config.yaml
input: "log_mel"
targets: ["speed"]
depths: [2, 2, 7, 2]
loss: "cross_entropy"
head_dropout: 0.2
learning_rate: 0.0045
max_precond_dim: 512
final_lr_fraction: 0
warmup_steps: 1150
Rows from block 3 of a small sound classifier, named by matrix and row number. Rows with one number belong to one channel. Each number is 500 + 50 x the weight over its row's rms, rounded and kept within 0 to 999. All counts start at 0. Numbers have three digits each. After the name is the row's rms in percent of the matrix's.
After each channel's rows are labels from the 100 clips, of 14976, where the channel reaches its highest value: "loudest band" is the band of the loudest frequency at the time of the peak; "responds to" is what is common among them. Only what is clearly more common there than usual is listed. The data: simulated sounds of rotating machines with and without faults.
# convs0: expand pointwise conv (model.blocks.3.convs.0.weight, 864x144x1), inputs 0-143
# convs1: depthwise width-3 conv (model.blocks.3.convs.1.weight, 864x1x3, trained with AdamW), a 3 kernel
# convs2: project pointwise conv (model.blocks.3.convs.2.weight, 144x864x1, transposed), outputs 0-143

convs0.698 159:526610495513529492527530580501470402454500468454605546547452469486540496446522496552497493463486459468537459476457402462515490501551493392549488518513453454506494558454433481493576570578460529502474460521538504493540512459486516445466507470429527463411541380575448457463548503515596530502484556562592524488490556605649522531400475503377439463548461534512483480507426454524476486583456456402408532566431498525434551503512558432511519
convs1.698 155:429462468
convs2.698 167:410457443491462475418397496469441401448424522479504392448434522455485514561523527449479495512512455573481537486608492501503470515436514435477412453468572451490500466492497468530520421528545579558610426425498460485467508480437545504449540558514568556411493553527576466427453420408522491512470595503493388526544534463498466510484493507532477521547535452480521586450455473492549572583513389534504483505471509492515486505423506351552526
loudest band: 2000 to 4000 Hz; 250 to 500 Hz
responds to: turbine; state: normal; text has "fault"

convs0.307 134:488472416501497571392620572498605519459434540472495488420461448502482480452476541535483521536563517584540559574470412462443463511456520418440511459493516506474431495561463529499426455488480474465450520536520509544564565486453519499432535457464499496512465501498444540561547566523581559550636443513596448556465585526482571516535591544538508531522513504503524531499493596526488556535389484492357475537398490428511432440459530464471544
convs1.307 196:566485555
convs2.307 172:542519564473482501496423532548493487531535422434428490571507542576533491551510477565621532521447534569512546470528602543494530494504502598515521493571558537471525518522479542534540592452480458515572590549486544496457487531537560446471520593563502492474498501437486480494521617604586552537574536593463528501640479586638605546520419455428540483483516512502483518459461436513429498450535494499483484460410518514498513479485573445454434
loudest band: 1000 to 2000 Hz
responds to: speed: fast; electric motor

convs0.208 106:514442565437488600471484499472508456427464490387473515521487505505527471481463476485541458476507457550510514491543512464463464533438586507472421462439455631470458541541429522551399494535525466520457491536487545448604519474518485556510454496536505433512476423458513485458430447450588561457522576551483466587532532513481626573580548592521453535495513518419444509545495508563521621439564501525488537523515482541539416488452465484675417
convs1.208 096:415494483
convs2.208 103:477580552473600576502524457509528492381618591503514500390530451557531480549501435535554474459517457476614531457440462601503430469384498489513461506504495528512456482463487525487490554548559505467512428526478482428505476548495421502483469474414471502521498419538499518484518457465467467569401541411432500496520472473517486487533362603455411471456426465446392500448444412467520514525471457421585550525519493587553491524506526517473526
loudest band: 4000 to 8000 Hz; 2000 to 4000 Hz
responds to: turbine; speed: fast

convs0.420 151:449466485418512575547560608545519566526384504555528535446473514482512403561476522480582486446471479559458547490514453500407475472465504532498495533545560530556565506509531524512507461420488485571477482572487578483504444466415465486416372419489355422474565543401480505489458497494459545562532485422486469472432471489515497530510508446531450494448560470475434475505477573443422484388567587555500480562525492531424483393501521463538562
convs1.420 215:436450531
convs2.420 173:477550413453548628422544453416521518450475456525556561547464473557584500517557440538519343446473503566506459493480512505547494448477523541538519572590558552495441435564476484504576501524552476508495435487523526449533588531493558451556510572490504395428442493482518471492532512483508559547521587585456547515497496564506560504511501568457595533516474524555513509458411557554437577461507459553585421476449428517421434449505445428549473
loudest band: 500 to 1000 Hz
responds to: fan; speed: fast; reverberation; text has "room"

convs0.195 080:557439523481505554439474511505525518387436523345439452522497470478502476462499474511519512467505423542507591491561448476500486578533634503456483531424528586438461566609478526531419486471519477461456494528472519458517515520492510585464470455536564468507497448459520501494413382439574457407504547531467493601557505493503540474576492525418431488454434515423461534572486528540480576520541555554504515547530568515514439572448461487625419
convs1.195 080:497438440
convs2.195 065:438515509447556534479574495532496494493558485444406466402559489635457480559543487531506512482448426482540497458478545557556434514382476442448540528504592541567467495501595523498480532506494470528517546536508535513578523535505464523482491459531457536474441575505515501497502464445483479568436544486388561553550499443538576467683490627522467490514471514520494521483556522472544586493425436503583512439405441561538538515493380522431491
loudest band: 2000 to 4000 Hz
responds to: turbine

convs0.175 091:530425503459427601491458488456539441403467517426447502499473495452507467429463469486520489500524445569452549499521494448472475545413596476416472505437432622434445491512404559527420507539513488514491465505450505443577532450500461554483399476489522443498519459474545471438403448473590536445488595550470499592507502534487608549531574575498472526479491516431474505557497566529509620468518501535498519547508491561550435500448436531644434
convs1.175 090:425462477
convs2.175 091:488534515490528585492537468503552487436659552551521457368541470580504534541540470510558463452505434440543511472428478579509445498377511493482488504476520571496439459474493556491473542546523536493498429483461450440506479521524400515479451413413451473502491452544519496463489483490459439552407570457398535500511497484507501514504393630481391453452427423448405494458471426425500492512430425493555525477506451589530488497502465545423508
loudest band: 4000 to 8000 Hz
responds to: speed: fast; turbine

convs0.36 121:559534533505579544513455568505531559485512481465493478467475435537536444545543481548496481539570516484508577450536476465519609530447511457455515383504476346563499471419482493563532536512535494540501436538501545439461454414478539428513508462558565503437489481516427473539430389598542509472552521512481552505474512618577478560492485518489500464545513490534477560547376421519409537448445408585526529532490444497476490541547483642539584
convs1.36 155:525476421
convs2.36 129:509420451573542536427536580534559508511467522556471436527526547533414522518553496535486607479505518534480498491494469531504458520601488561505396516473544412432449491454428449495392432550512428460486439456362418464445573436459490434381534567517520442565526434499539486440531466548514509453560479543512502458534489530474427529538557464415546565447504570500521538605507569499455510440620542572449543486494468479543548516528509535505550
loudest band: 1000 to 2000 Hz
responds to: conveyor; speed: slow; state: normal

convs0.210 098:524458515454563585459491491465500502456461507386473476563464459438538484460485449540510504464510439523528619483562497497445450569487631483432474488424505593442453543563451526536414490478528516503455497520469504461546506461510518550465444468498579413512513470445520478478409369492570502381486557492478480575554514462479566487572477534442418505510467522420436554593529507524518589525573559545466519549584558563501467540436456511614434
convs1.210 012:441470556
convs2.210 076:405499490386620525455584452523508535438593543450491561446474470517571496542561443580527567449446483464550510406517555602507426540436510462512514488500535629527420539484485560429459492470536478481522484498482389473551531479537506492450494493455469536569489518424484561558520481498495562584432524486438594572578513441543544458625526588462425467519491512465466536530531442491467537503478435526528536492500488596532448462479469563430456
loudest band: 1000 to 2000 Hz
responds to: turbine; speed: slow

convs0.379 084:390463503526452515493557492461595505455542519524560505424420537478542510512545505491594555521540513523544590547423502537421493464531459565534494547611555469625461452526457491447531432466436482470511420442525541465524454486492489557505480528551442570642494566495496480479471495546454520581540624546569518426528577544459450547531460514469399505602405437589486467523533477523451462469514530599470477575517488476534469493493470526508417
convs1.379 033:469488580
convs2.379 076:466586481472560535441496451440538489477576426442517443526391534495470530492489539405505453455449495461540551484503625506531496476484458466464572514561459580452560545524506587445518490519565447528626501591579451489496534574561564491570497539481595440516465475484514416485509587527547525595517478425527471513539535523521541473521499558392554508457616503520560491496534468618462488523436458530552474584418441483431547531492488499572458
loudest band: 500 to 1000 Hz
responds to: fan; speed: fast

convs0.99 104:568525604441489609509495538474485528574422477527451505421346424414515519457497516480540575485483509569493515411550483534533511558531601497419527501606386589498473512496443554599440488456552567504570562570534593568497563480538549511512455533510499480494541545549557498523524441480529518501507523496508426380445472509599493521497473501520581472534566428534445544461531510511444551494442508514492468562550458563519493504514493536551407
convs1.99 122:540488576
convs2.99 132:471466543546464472552488544516517537588540556524595512460554566467506457489527525460535527557547549499559470486421446414460496553494439569529429476414492403489488491557517426508463546596528490561425453409446381456415472541463513434548446553540539446550463460405556581421491477505548439398479470468530565517541517526512448483628574487488549570538496567467541536553482518504485462491593485512483567452564559597476460473487525563464543
loudest band: 250 to 500 Hz
responds to: conveyor; speed: slow

convs0.364 098:499423462453503559548580467554597493552458500512579486534385522407521397498479418525517533499508498547422544510526467487467534441550468532444429466523437562575454459573506513522450506561470525540564478584560475611579460439528532498495488504528487479516537503459562509510390508581432480503572526508548482556444456504510396527573456521581461493486533396560565400483562536497438514407437574497438447528448412484474497428469523530515551
convs1.364 109:485475581
convs2.364 092:475545507514456513474500461413506559476524407554554575481461449527585494478473462544479421547512499509464490450395471519612443471447441511492611452465403466515410455597494533531554506593459558473484467482509526539525537605481423494533451532506489459630512540474531469403553539429545469565407458416431598485545429452496438427512530551550545494469478527513521447457541497586525441445513460489576465511442418488462471504561446503530523
loudest band: 250 to 500 Hz
responds to: conveyor; speed: slow

convs0.200 106:520456502455498589467475499429499415399426499371440508545475511433534467452473505486523492504524464551468548503521485462475464552481613447422460488410455589443450500534447572542405527538516462539470471498454535438577529489510478565462446503513518438523512455480532462448417416484586514437497578554463480539514520499507607543563533560485424506518475508407437517579500541514519608483574501549456500525524502563502425464432451503657430
convs1.200 053:425457496
convs2.200 083:470553536470620577492579485496549501388659576500493548411518452547567481526512485535553498435498491450512519448458505586531431514423509480444505506468531591490402490468497603466448559551499483505541426493440459479529506495541437508482461455441432466580495441558531496499519468459488464565399563467414524488573521461561528472531423603461396474482451450434443525511494459423482540539445450560546500547513477610548500496530493553481505
loudest band: 4000 to 8000 Hz; 2000 to 4000 Hz
responds to: turbine; speed: fast

convs0.588 061:516513559542494517438442475533566468484490564457456438359399470520538472417505464490474520613497475458481521467453561488412515505499535536445532459432515513480500574513492473377495499440617502533529479563426535520545576526440478589532478458507475462607448477426468499497545463443474486529497537511537507490498560474588565457448529473560527455512578480589516562513510560526425618538470623594484496419542500576545517548456462535583518
convs1.588 026:541521573
convs2.588 044:392500579507551500537533520501541497499507480442595524454504552480499439464378525423515508462516504475522509460448579417583453491509295471534566541480542438506498468550449557452500463449537506596515600503478491511470511504539475496406579548472517501578478498507478511445566580479466506552419556457463543490627437440566529468524510534441440536520523550565513473400570478536451391510470468441478533570450425487472486462540527498502488
loudest band: 250 to 500 Hz
responds to: turbine; electric motor

convs0.409 085:450461491509435534473584495523593522451485501518526483450449471453520457508417442510600581500538462569485593556476494522454528514513394578533517528581543539622504513556463525493517453494441452515475388508576499452527464455510558562497438485499457457599524596471444522541439547537442534545595548463529453428493548581409479573515511583475454514520394463590597459530498477535451469426489585574476481576512475468518519440473464566493482
convs1.409 060:441491562
convs2.409 057:441541535466548557400484456380510565513571413500574491534362476478533503454491505500465405509476464489535461445495578517554457442412486483502511485523443497463530441583494544484529500567607500443576442530591469499565533578543527511588470567389556463439458512483554449473489550532577500601432489462510565448507511490495510497490520600462512520463508544488505497439516472586440452515408452506605428531445454488446548438516461499568462
loudest band: 500 to 1000 Hz; 250 to 500 Hz
responds to: fan; speed: fast

convs0.507 124:460537519509510499569520518503524521568504458470588606609370503521533596541408615586540469505507579449534467486549433473486428572436481571478551513480417520491485484468520543578485580612478530522465525526533477561489563511493462491502494531479515473483551490499472556515403452550490513532456401517412445492426433453545529550526505476503463554562496576484526470487494567608457457405442485442441530458485413477489470556496478427397451
convs1.507 132:481451569
convs2.507 129:466483461452494436519553537563567551519516395544489517482481494541373472459518467569490577617501571481483444484385488537438525526445583502440438470356510390453512540487471494467438491576489443570433470406469516515433414516469511341495412477513457542587553523434494543579415447465528478499525482486472487510456530444488471432557485516522455582542471487439483464519511510534500447472560533542496451532513514528566522524481480576451540
loudest band: 250 to 500 Hz
responds to: conveyor; speed: slow

convs0.272 114:519467508467449527537507531541576515506431545548524506556386537363512432514471457412513541484439497555461540507537519542497538447538445520401436431574420587507425514519426559623429515522500536538649524596553515555546515451501512483478443538527492538451558564483569556563494540509481446424494525468578484495420486494562485528572492550542542498480565472544547466481544525475400522404412568492498445523483419463507464462472502561525516
convs1.272 140:483487584
convs2.272 116:428544576537474587506535508496501535512484506573542579480531541527537430422509465526524479558536496487504472441399406439533465457493417516502552439405406441535435480624555443530503496603561522581482431415460443526491535580498478462602417489534492455588485510481522547443524448511543473457448472430486603501566517468485420414556589459569547462537419563462508430432504487524496482489556471481515535484527481528525422487552445573512473
loudest band: 250 to 500 Hz
responds to: conveyor; speed: slow

convs0.4 133:455547476481520511514490488491548471498437508535497495424483518477607499507518604536544383457549565435425443492496463533470528595513462513608480479466568512545460427488453503532489540591505505516447392448468445540453501517516498479415437493482528450454456463600474547600527553588527532530522524513492506501470490570589480481537539512572502481496442580556613524424546399555535468412388476522487559473453489510559439433479458494383590
convs1.4 185:576465477
convs2.4 150:500483500542553538444473536534454451498451507529436505563479585441432512515455601474557531409433462517527506563582539559472501483526509435516473529532535541491468471526478511496510583547457414455436483432388454528444592518488592580459588535600505455611508437470519469461481504547464483505540499502496441545589541486557530533489438478404590543472546506599529525501567615462467584498559563602466549492514587547510466550567563513509449
loudest band: 4000 to 8000 Hz
responds to: speed: fast; turbine

convs0.110 124:504457539532459559497497587490448495491502514514457496615518471509536543482444552490500541435439471525574421390588474538506422502465593466430558480514515530463472482531359457521447504509525438512513588510427512408517503461524499515546554511436471529441409525489377470525511370523461488457440482490506516478477512488475594365505462550378526537537482498459530487480401508480403542473454452509493506384435519416448427478464473483537489
convs1.110 221:450534438
convs2.110 106:555627442611579479596426444466459492496515546544577535541501480494445516520480487375453410525483469543538488525495494551567569562508432516515465506441424532623530459463418482482447506462433519502482405465496458487479401628493519500441481522576494497555453502512509495512535506479495485450507464532428566476561474517532508552512530653591538490534517486526532561447573482422560489491567541486498481524481476560449479546511492571515629
loudest band: 1000 to 2000 Hz
responds to: speed: fast; conveyor

convs0.141 107:527472505469498590457477483409497414397447479377428503557465517466515457463462531467532481507515469534469546511512508464500484551449604458449444462437426606441451488532437577560407525533528486549460473505435531428620533496519487542484428497516519438517506458470528466437433438484571546482520586553474486533489546499507615555593529561511431519526494523388437513569490530541528590445555500507474505505502486529510420465427441482632438
convs1.141 057:417475497
convs2.141 097:488565541458592580500570501502595550391638578517527559424458445528558465520509469498563494419512492429548521437464482591537440498400506479481490496463488565500396477465487595472467563518528515478522409513447475438506500511517440500493468454413462466573519409558528498505541463451443480591432555461432513475535508460548523449527401589485374492471451444436424509507472465464505527548476487519585496545535501601542521516541497545486527
loudest band: 4000 to 8000 Hz; 2000 to 4000 Hz
responds to: turbine; speed: fast

convs0.71 163:430529496513528570579448383539433562461501513495592604462466454537528473368418561480463502427470431547495491538542443531498507477519557553504569494524511502514407582473490467592541545556540546524494551569578522575515442497459497473517425480501498461506516525466462488556509569568491509498473382554377455434525456454495523489517522452493597522402451514410389487547474514500501529519535545429500509476515562508434508578470588502409449
convs1.71 201:433462539
convs2.71 205:481499471520545500513504524526534457483419457498460478528545525541463542477518455596506573446507565469487449535538438496400505572580484537556436480392555396501431507538470498491474507574540548497497466448502425503422492483426563436540462498597570556530456523444528535501472492490472578434518495584470535524510504527468486428599596468554593546523560547497445492518533524527434509417678534546520564451625510516528572570520534577469461
loudest band: 500 to 1000 Hz
responds to: fan

convs0.180 075:573433505457448540449496502505543507410500537389449460500482426515522444480469463516528528489537420529496623455558442515475462566465570532422463502372547570429457560573489529453430516471549501430500469506470526464502508489506470604447428440493571496532492530416528521504409422505615465410541519522503506574573464485510533492544499528392465492442457523444477539613532493535450563525503608531462522559539563525541449570443465522562447
convs1.180 054:540464432
convs2.180 059:499515454394498503483614538556561530514600555497465510363503479569465499575551481480483522505506510475579554466479502589583466531438515547480525502462600551561509509488522495454512538528415510522553523553501533482557547482523390498470471469482477500527454581430515594523516455470450467563508529521413572541510464386496550477637489587527464497539506495515500568454592511461540581456446505502539544483457489570623481525558414513410567
loudest band: 2000 to 4000 Hz
responds to: turbine; text has "speed"; speed: medium

convs0.408 107:406442459448419391507484478480544458436584503630518452517505494463510496502457464513494477454477470544472515374548565527426476547480455543528573579504486522520469439444515474442404407475441432550432529478536457556469436508517477444516393539496533401524504535473482497501449472505500487543380460436400510509530477634502481492498544538536576605511491505518488462472581511560489489404484575563467414525460523566503499451510451527527581
convs1.408 077:419497469
convs2.408 117:543509508426477533478570574594543534500581573540583503443498474572491533510431467524545423491492539459525536491515512566471441567517539598586494495437505551433520496451488521492534489524494534489540469463574460515475542496548468376587467504440520392545502488469471517498596456612528496539505413501507547507452483592507542561480466470440462463425442430457446392403450450527503405454388478489547464425507503534504490415500420503445588
loudest band: 2000 to 4000 Hz
responds to: turbine; speed: fast

convs0.336 121:533574457526550540571447386552441447527499504562467534479377589516465499541502530441511553486392528512580472476474415493503475529494542513441460471382481470501630583560554542528560405427517464520580562524532460531533499519506436557514523486489400574474462570475463494495476571499501519488573550487522413501553498589485522467498471502471447595440440441495474519480534503456412481427525535500463434464545498451498417509407410424453518
convs1.336 281:435535455
convs2.336 154:523528473460539499550514513496498546402558575517507538561554523486483512422467479409539526499530440444540480597509532512527518551486459489597506450520506535528443523525626464533487592523535415580533541502573534535504466575482531566518457475585490480535494419542471499558472553550447548478546448405491466366493504445544507592527457585572588501497499573596558480482538533465517543488491567618552560515551466530490499533545624620506532
loudest band: 250 to 500 Hz
responds to: speed: fast; fan

convs0.222 090:483477508443403470473462452435496500398475477515528515541562448574471521461454372471488442517494496522492504453551580414534507487639573496491599510444505457415496468496504451446478384472491481447496473551601527475438430592522460420593505488378500452434442527479510546527526454564476458512456440496507487402573464567518549530457459525454472457469531459541506482552440514609467417467448538549469491485448456474459446467475477431413524
convs1.222 123:525524580
convs2.222 110:431462463456583448468465493443511454424503492485407435552496590452553465574607595446483588364492444425551518505503480524457559450482410388461483485529517519573522615477486507405507514412521517478429594529458564576468509488448550623478527478498543514533459490473554434508445558441435490503537547445467439581455504427490459556506495495467528473528558485477545498561527475460509568469546477509421439494554452525438463533541506493554481
loudest band: 1000 to 2000 Hz
responds to: rattle; electric motor

convs0.218 112:505490580464443447506457418466570571560494511518520580510454547568540441573519491471473451531554553543459373472479464520541491468514523572569502478388501525457494523556460551492480376473423508483486441559553534446604545505481561528523488509509401599490507447539437534572497485479557577503604511479561547526484466473564490540468503486491515517509478490423455456517548408558476427404528451559478441607438513530485347548465496478523447
convs1.218 019:544550555
convs2.218 086:450561458523490538472573490613474548498573511518551419410541541510486573462509464527544520440423598507437603477509542544469497430552482524569485524540568493491554570562392462467542528380494508496569523521516471513496533555608489518498495486487541473547505507409512588563466563597571490512472434482461511494637568426512538540560481570504463501457511579582537485513441514465429416413475461554523513465410468461481500507488476426437526
loudest band: 1000 to 2000 Hz
responds to: speed: fast; gearbox

convs0.457 071:509572580512474440529513436435566535528472457451550486540490465537438502539479613541521591565474542557459501429553427572564427456543412542462524481467391565488495491595492518545529483505565535480421530470492475513506513454504477623462515449466509499464491443516447486548472439483589457538517480485512464519514488459405494421502483459420480502560484589425528501574469537638444427439360446487480427497490549448460409476530459471444465
convs1.457 047:476522580
convs2.457 075:451545457476456557458624540610494448540570578471458428448499540442519527468568542527544614562506512506503476466504420497474434569484519551497472462451532430470539600360459489448410552462559499494496420528431436493457510474457460406493406532534427584570568500476494524466490541529512531456601544473481453505575487437542456482480515537531501536527449514492474506491408404482443476478577464503511478564488511554478502417452513589404507
loudest band: 250 to 500 Hz
responds to: conveyor; speed: slow